Rows from block 2 of the image encoder of a small model that answers yes/no questions on an image's attributes, named by matrix and row number. Rows with one number belong to one neuron. Each number is 128 + 32 x the weight over its row's rms, rounded and kept within 0 to 255. All counts start at 0. Numbers have three digits each. After the name is the row's rms in percent of the matrix's.
After each neuron's rows are labels from the 100 images, of 14976, where the neuron reaches its highest value: "responds to" is what is common among them. Only what is clearly more common there than usual is listed. The data: streak pictures of flow and ridge fields. In brackets: how many of the 100, against the usual share in percent.
# fc1: MLP up (encoder.blocks.2.mlp.fc1.weight, 1536x512), inputs 0-102
# fc2: MLP down (encoder.blocks.2.mlp.fc2.weight, 512x1536, transposed), outputs 0-102

fc1.186 111:178126080106153077121101162081155107128071126125115112161136120127161125151158089127160091164126129172115109177115143104110145140139125125147169133155095122109125154132131149147159144136216142118113138172094141184114138108118176209136144122115151141126136126102109125081154147109167081108154138115055123110141
fc2.186 137:134146149142120157068117146081144098208101071105090134122070139137111128124051057112232100109143137161144134094165097094131151156121058107096145144132233166120129145111137126091142136132114148169153146094100143149110133080055149126133120127175183080121139124143137095159106143105109128119174140145086121111221
responds to: waves (30 vs 10)

fc1.693 106:147086087142146095125099149108102074083051152155091160101180103130158098149150108123081076202158114134107130155179095121116176111106118096160138094094107086172136144106143134206146109131203114131188212127081177174137138115116144202138140165079154116143136160139137130104161103082115163124161148124119149138149
fc2.693 132:086149114135090160080114152107150114176104074088095138133061167122111186140062088133187120099106119122157111100184114110118123174092086147113169132146164151076099168104168133072142137155104125139116141110103121172126128128060147140126140110151136057137115131157118097126103164126117107143169141177072122093192
responds to: whorl (28 vs 9.9)

fc1.677 084:156174137068140087123093087164112106161084080119163164176089100104131111087112130134143102127139107101143148128169071136139070148137128120122134081144146105113074113136100117144101115125174075099090113150099048196128207108128126197105095111100131125189133184161070142129144134152154107116175087129082108160102
fc2.677 105:152130134130125173081157126114138121189130080100158158129079133143118119120072111120195125110120139126142137057156146124168153170119110131127106106154216123113152114157152151081149143125109149132104119119139121104119151096059157144100152143114174107149127109126101106145112159177090114137160118144097119114154
responds to: parallel (100 vs 9.8)

fc1.581 098:145124089135144087166079138161129111152068126129052118156150114104157123157141075095111085169172152131089113150104130140147175185126101077139143117131094116124076154149176117175176142132153125096187176146089116204101131075084127146152153161113146106114117110127168154132169136107134155133134139126101144141156
fc2.581 123:104127144118124185077139156102138101173128094096183159134075155146090127117072090119196085064114127146156141117162147105120144131132083137092146133142195153114131141110160140077148123161124153135144140151111152133127158139055160135115116123134173097148134105150114090152108158126096100106149123156095100132191
responds to: loop (30 vs 10)

fc1.454 086:143223153125188094171116103112175221080155147112180144147090100090107101153090177112143119148102110082106132093123090186150129164087097198149068119128130104177166164110124146180101121137114106132148146131120074065138110126158090162166137112110156127104156136146079109108157132099145103094121124130157143194140
fc2.454 101:143107136135159165092169142084136108213082057108113151140065106161117124075064103112187120126111124107127117083146144113128144119142048108073163120093167173157127125096121166086110143129118148106164115115116150138100124132067121153103146147164188123141162108125103116164151133085095120099145095176083090114140
responds to: parallel (99 vs 9.8); high contrast (91 vs 39.5); fine streaks (76 vs 49.8)

fc1.280 087:169158127136150161115122116146111162109085120146111056141092159120112197102183160137160084171151064137143062154117129170206079093165156134100127100132124097151096170103079081172116171084117133135161149115152121116147127149147159170159122127079100171113157168151083121091162170138148179131086180113180158142163
fc2.280 107:128123116149142165052105146089126108188112083103148176158078161110132173126055081089190148118118108089152121073176099128150103161100081119072152163128185188135110136134075108073104113140089150151117118102133151135096126100086162142170131099116157110137157127143140125189087161123123159097144158164090122066205
responds to: parallel (100 vs 9.8)

fc1.605 126:140084083100112108134143201076137087173102113127090175121133153157116101149172082053117077102140096153144123125061127092090184156082162114132180085148140132128147145125157096178138104133211142062201171156105114207126114104099075162135180188124133062140090115130143129108126119075121117135097148103091098183110
fc2.605 160:120126117107092174037136158089166121201099093121103148080072153119095162144078075130230092131104152122163149073166109102122091164096086124110184124147207137109113129125163160051153133142120131161128134127143125157116135131077147132129153123178191105159128108150113117164103167103091116113172154183080097088183
responds to: fine streaks (82 vs 49.8)

fc1.378 093:120067128183115075128146116151146120163109116198171129151145111060103113124137196111087144133093081095107075088149156196196094122095168128128069092125186106093060161122087094137049164127117178097117133145089093097192086122153140156123158108143132093093143114167165127129140105103123128107131050167157182166188
fc2.378 092:165150157137142109104170137162127097189175094098117159149143137116170129118069111114212151140089163128090113056121146155141095102146098115050169119167178153082155074106124158089147187126054139146162134117104169123114140137106091136081131108124113150127153091197131104147113088156100135144174109144098150113088
responds to: parallel (100 vs 9.8); high contrast (99 vs 39.5)

fc1.227 095:132192145142123182133122071130131166116123141095141105124116170103117207140122128101158136160102132099113115175149101173105146121168086140079133154096082151138153095098087139105075124093088012091130099126103193069165106215145172150138093094123134087098116118184099084162175204147140126079122084132134160089208
fc2.227 079:121098123163126129123158159160131184169206071139103093156099140223146096137145110118130099092140143149115094118128132155142111107113089159133139104119104118102082101138155050112136108100080163109142131169124119109102116123158091101125168127131131120102058121111064173140117112122139126076151074136121183206172
responds to: high contrast (100 vs 39.5); turbulent (88 vs 10)

fc1.602 090:178159140093068115154189138143143148094095124165109129100149119152130110131156110066146071151181153153104057064120151130157139101063152067077165089093101126108125159102098100193109151103154160114214159120136148088175182160112160158131116105090125094114149141114124129152139117090132098110129115144072172139153
fc2.602 108:142106153132115136064118127099138137142098077111131180132068143140166173126054118085171086119143147128118131118139140131147136113117105123122126153137168117128087118122115188071120112154083130153151111115115133122109098133078159125146124119143150066136144064167159054152095138119112142152167130184076082121205
responds to: whorl (51 vs 9.9)

fc1.724 102:160134122075128050126143158086113125108007120133051128146160141154155121140128105124134020120206160177110076149138115149115157115085129079118123087097096116116091179082130136165169179138191109113195172152113124139186116088095153159088138143138147164088115149076091121095130152097147129108164104118047097152137
fc2.724 131:136148152107138152045149175074174136187139067137088131096102166139117144106064069112229109120109172163129156079162130115139141153105057101109150139122193170106116143116126115035142144128112161146117135113117135138081122084066141126112105131161177072132150145162117065156111165089076110122137128176098140085175
responds to: waves (35 vs 10)

fc1.425 107:171130099125084076149111137083102104126092152167070114144175150129142066182163084124105117134194134135116169127091162161147148120076152094153109141148147139112109164135134114133153181143216152084184174122077129168113100121110114170112161104136126137121117152100128090092142111126120137129111134131036151144143
fc2.425 136:118114141124138156076126161087165096199107069122136139111044151106102157145046052130223094101127157123148141088181134102126118159107047099096147151157177137112131166079153182065138137133138136169117117123128099173139101146093132136113149115135170098133131128133132103145112163110097110094151148153056105113177
responds to: whorl (63 vs 9.9)

fc1.329 105:186137086149116095201133178128168093090080121111120118169126102134125158149167060153148092110162105163151143114126125111112185109091128071200150101122150107130085183095157135170152143119177114148210170177060090168128144104098129208147172139164157108101189140093155156124100144136130147152090140126090119173113
fc2.329 132:112127145100110155046119161069146122203095041127117126130046164139123130125068107136240105143130122142146105100129127142123141130112083132107140133126170178123135168109098147055110135159154162156151156116132121139115127153041191143112137140166197102150130105164138105133114140115099101127148136173054133111202
responds to: spiral (29 vs 10.4)

fc1.758 120:171125121099145065191096154116119117112038152149056133098149118124135097185094083096124056127141142192130132123128167099122158158139162126125147118143119128140126116128117109164123123146212108136179154156103102194116150085125159204125180123097151166115140165101130130063164119102103127150096134121069129141136
fc2.758 148:137131120104133191070132167083161107201105088126119122091055183151103169135042086156245086129117146108149123115166135118122107156124076122079148169130195149128127122111155169049145149169153140152149142163134141150114121138048135129099154123123182076134143123161106067144113160096134100134165124157089087098175
responds to: loop (31 vs 10)

fc1.125 102:151152144135108149154121064124133134152147170155143096086161120139130209148161216135109180137107130176172147170163121142121156095124205123148082137141067174097099153152117111132117119095109149137040102093177199078151169087122157060126140142135104145148093145102139128128094118131164157126132119089124101110110
fc2.125 110:082150138134112157096134123135098140128138139094148152115147095193150137074111144147092187124143155106116141131157150108117133086142118156152118144133124179160163141190139146173128135079121162139090099075178180061125171144107041066115055147089095182161130096109135143100115128149149137155071156130153081097134
responds to: high contrast (100 vs 39.5); fine streaks (96 vs 49.8); turbulent (69 vs 10)

fc1.120 115:151063118070113092118141159123095111111091122133097128114141134165103049140156068106147057108132130130098160144086138088128132208119111107161157088117137104108140198086136127164138109145207140059163148193116118179089129131081123169120162160127152140138106179147170144132143111108116118182155180151081122118107
fc2.120 143:128133103124120152045132167085185119192109085107116126101072179130119147117035104108219079109137145113152138070161110115127153182092085129099195142128213157148119118138153141041133121149129109173162123145124128123123124129086167112121150151152179084159146110181126077113120159107094119119137141186104110118203
responds to: fine streaks (75 vs 49.8); waves (32 vs 10)

fc1.200 099:106116146089091115143102171172113080092077123088116118117125091149160123111133076108123044137142171141163148134132168134127123178139147096138127120163139097128113163159137152121151151152173173088136173102110117156059146116109114160115195160131048094139079152130116164111182126078108055129096158163041102180097
fc2.200 118:124104164115085182067112149116123141180125089086128158115030118142131157121064094133207116114107143144158165070164141118150111186111076136099149168145205167134115149088128131086162114133102163152113137114135167143106163164055114117119103152134170115130119107160148057140114151130112119155113149174086119115174
responds to: whorl (51 vs 9.9); waves (34 vs 10)

fc1.11 098:153116118131171134151177094187159209137135114141107119162151149074115127111102166086073153126105122144191104151155117181145092115105133122145148160128120138078092067104083176118067134113133086115116137136131148080148120111126199152210137104165148126112169147150117105139117153168131135094165095119095127102169
fc2.11 080:116152159132101134122155104183141143144158107133133138092123152136150107103097141123182126130143150152176146158107147147120167155074155136107147154152167117131142109120088165115114080166089136112111123143162140121123180126106084129128144132087105212098075137117113110174167110165114192150059153083162102170127
responds to: parallel (100 vs 9.8); high contrast (100 vs 39.5)

fc1.522 115:186127076130118095147100169140138088103051104117082108089107106169162126157125117141146139145173118119153101165122142134124152153114166140131094131080153108079107172117132109188143149142181174113188136158093138164087087115097134177143107170178154113112134129125106145128133121115151169138157128131123176175127
fc2.522 137:121154161097124115064134166070156134191122079142123155117077142131121142147052074130202129117085160110128129078186120072120103159118070113115131164143198161117143096135143145056112135167110124185131109112150132147086086144043155158106129121127153099125138111139126103157088156113101122118157133156100089079188
responds to: delta (26 vs 10.1)

fc1.722 117:118099104127105111174144168091114108132111127120070157131139137170185114182114088097166106137154128104100180114094167092116141183150121141127169083124163115082174149122129154182188129127162128113127124182154108184113171062100094162132162129117141058175129142091149174090157130056134124153150133140095130182123
fc2.722 152:117131132114133185073135167064197125183127072094133129123068161112145130136075088147210100121091152128172143054140107084104129192117084157099146140137184148116136135115152142039130124161121157169105133126143149163125135150058156120102164129150163097132129102163115087137112173093074111126144121156091064108195
responds to: waves (32 vs 10)

fc1.600 118:142109123129141071146103190100132103115094122134074134156136138126130125131125093113123084151181067180118137143114133140166151164117129086169179103130148063133097117129155083127172105147195096140195178139090098158089104093114104213147155174142142109107097141142131168116166126076137134152150151115098142178132
fc2.600 141:137131162128113152065120195092174120192120073107113139120075166137122166132058084099228092109129141120193131112149129093102114185090049138110137133148180151120136116105182139086160113162135150154163137120116105139124113126067165129115143122162172089108160111163110100149108174094091097133167136196081105087207
responds to: whorl (27 vs 9.9)

fc1.475 090:144158105120090069157108115144133114099140080101104103124110120118136104157146082188111106128179101115114088123125151193075121147087106100171154130139116141124130134159132094089132140094184123117118157153078126118199153088104113191093142150115146140147138098128158139161171130121136150228057105144113158180107
fc2.475 110:147114132148112182083168145080166133216134074104139156150091139109181138158026099078204121145124124116130150100170107115098115182122085111096147170127148125094131096152127152039118136185105151160138129157160152165137125145089108127142128110182139104150121136151150068139120139133111116110176125157058143111195
responds to: fine streaks (98 vs 49.8); high contrast (93 vs 39.5); parallel (91 vs 9.8)

fc1.241 109:128095092116135053141111154117149125125077211124041109140101184102137119141144130147160059116135133178148141135130119127106140156137128104171170092103108143101113155106099096164165134153183130127184132134067110179076162127099122136167101097152204081114133145070112124082163139130150101146122129143106111137160
fc2.241 124:115122127109119160051132121110140161207103080106147168126109160116131175125043101139231110125092147128151123076167117154129109156102055117112165151154207148174116133119127146046122127150122161184145117115145170145103106095083151137149144113160181119129142088163156092151119161122089134125141145186075154110191
responds to: waves (46 vs 10)

fc1.742 105:130080132171149095132087145124128132105092160066059122170149113128114097177143074098124047136152141170104109125087154118112148119114126094153093112132124107109135173117173091188162154116197110124187151137128127156071128118110126186101160136133171114110123151132109121099197102088095143131142136193132109126099
fc2.742 128:113175152114087181046134141075176110177104118121111131109069163095119158133065068130194102125113120140142097123154083086131132192131046131107131149108205141141116121103125156034147094158113137157125138110110127140140126113030122138100163159177178084117130115135126099141120141099088097131153109172097095106187
responds to: whorl (37 vs 9.9)

fc1.538 114:141103086101147072188117183098070117132048130165106086156147103081168128147117116150146055098229128167119098119121164135159143130130136097185087118082119081131150136107121128161138155141201103141178164139122134146119078125122154209161118132180144114131151185136133131123127153093150134107119157148055166140089
fc2.538 132:131131141120110161033127123074155099166091051109104146106069174112141146136052063139182109078131145122134123094178105117136149136117057096109140157156198150110113164105140155049114156158125145160153124104118170160120077121078134120123128126125153108127158072148135067163119126085087118150141125161077121106174
responds to: fine streaks (100 vs 49.8); waves (66 vs 10)

fc1.251 098:108174192135144101078140108094167167131133097050186181136105130117107192112045185196137154123162180074128130150199054118128090106170113126106121145106102107105155089120191167098088129153142115134158087105088091175083131172169119110143089099100129120125169071125115088139037148149121162079195051181178154156131
fc2.251 079:157077167145088067100152139083090111113158137119129146122186090161163150150129167065088128088138146110137162158092069142117126127133098134123111168160134151121115119176124161122102151200095108055141092059118129139109123034128083118153111139123100064102125093158130191138143121093150122086137149179138152122064
responds to: high contrast (100 vs 39.5); turbulent (91 vs 10)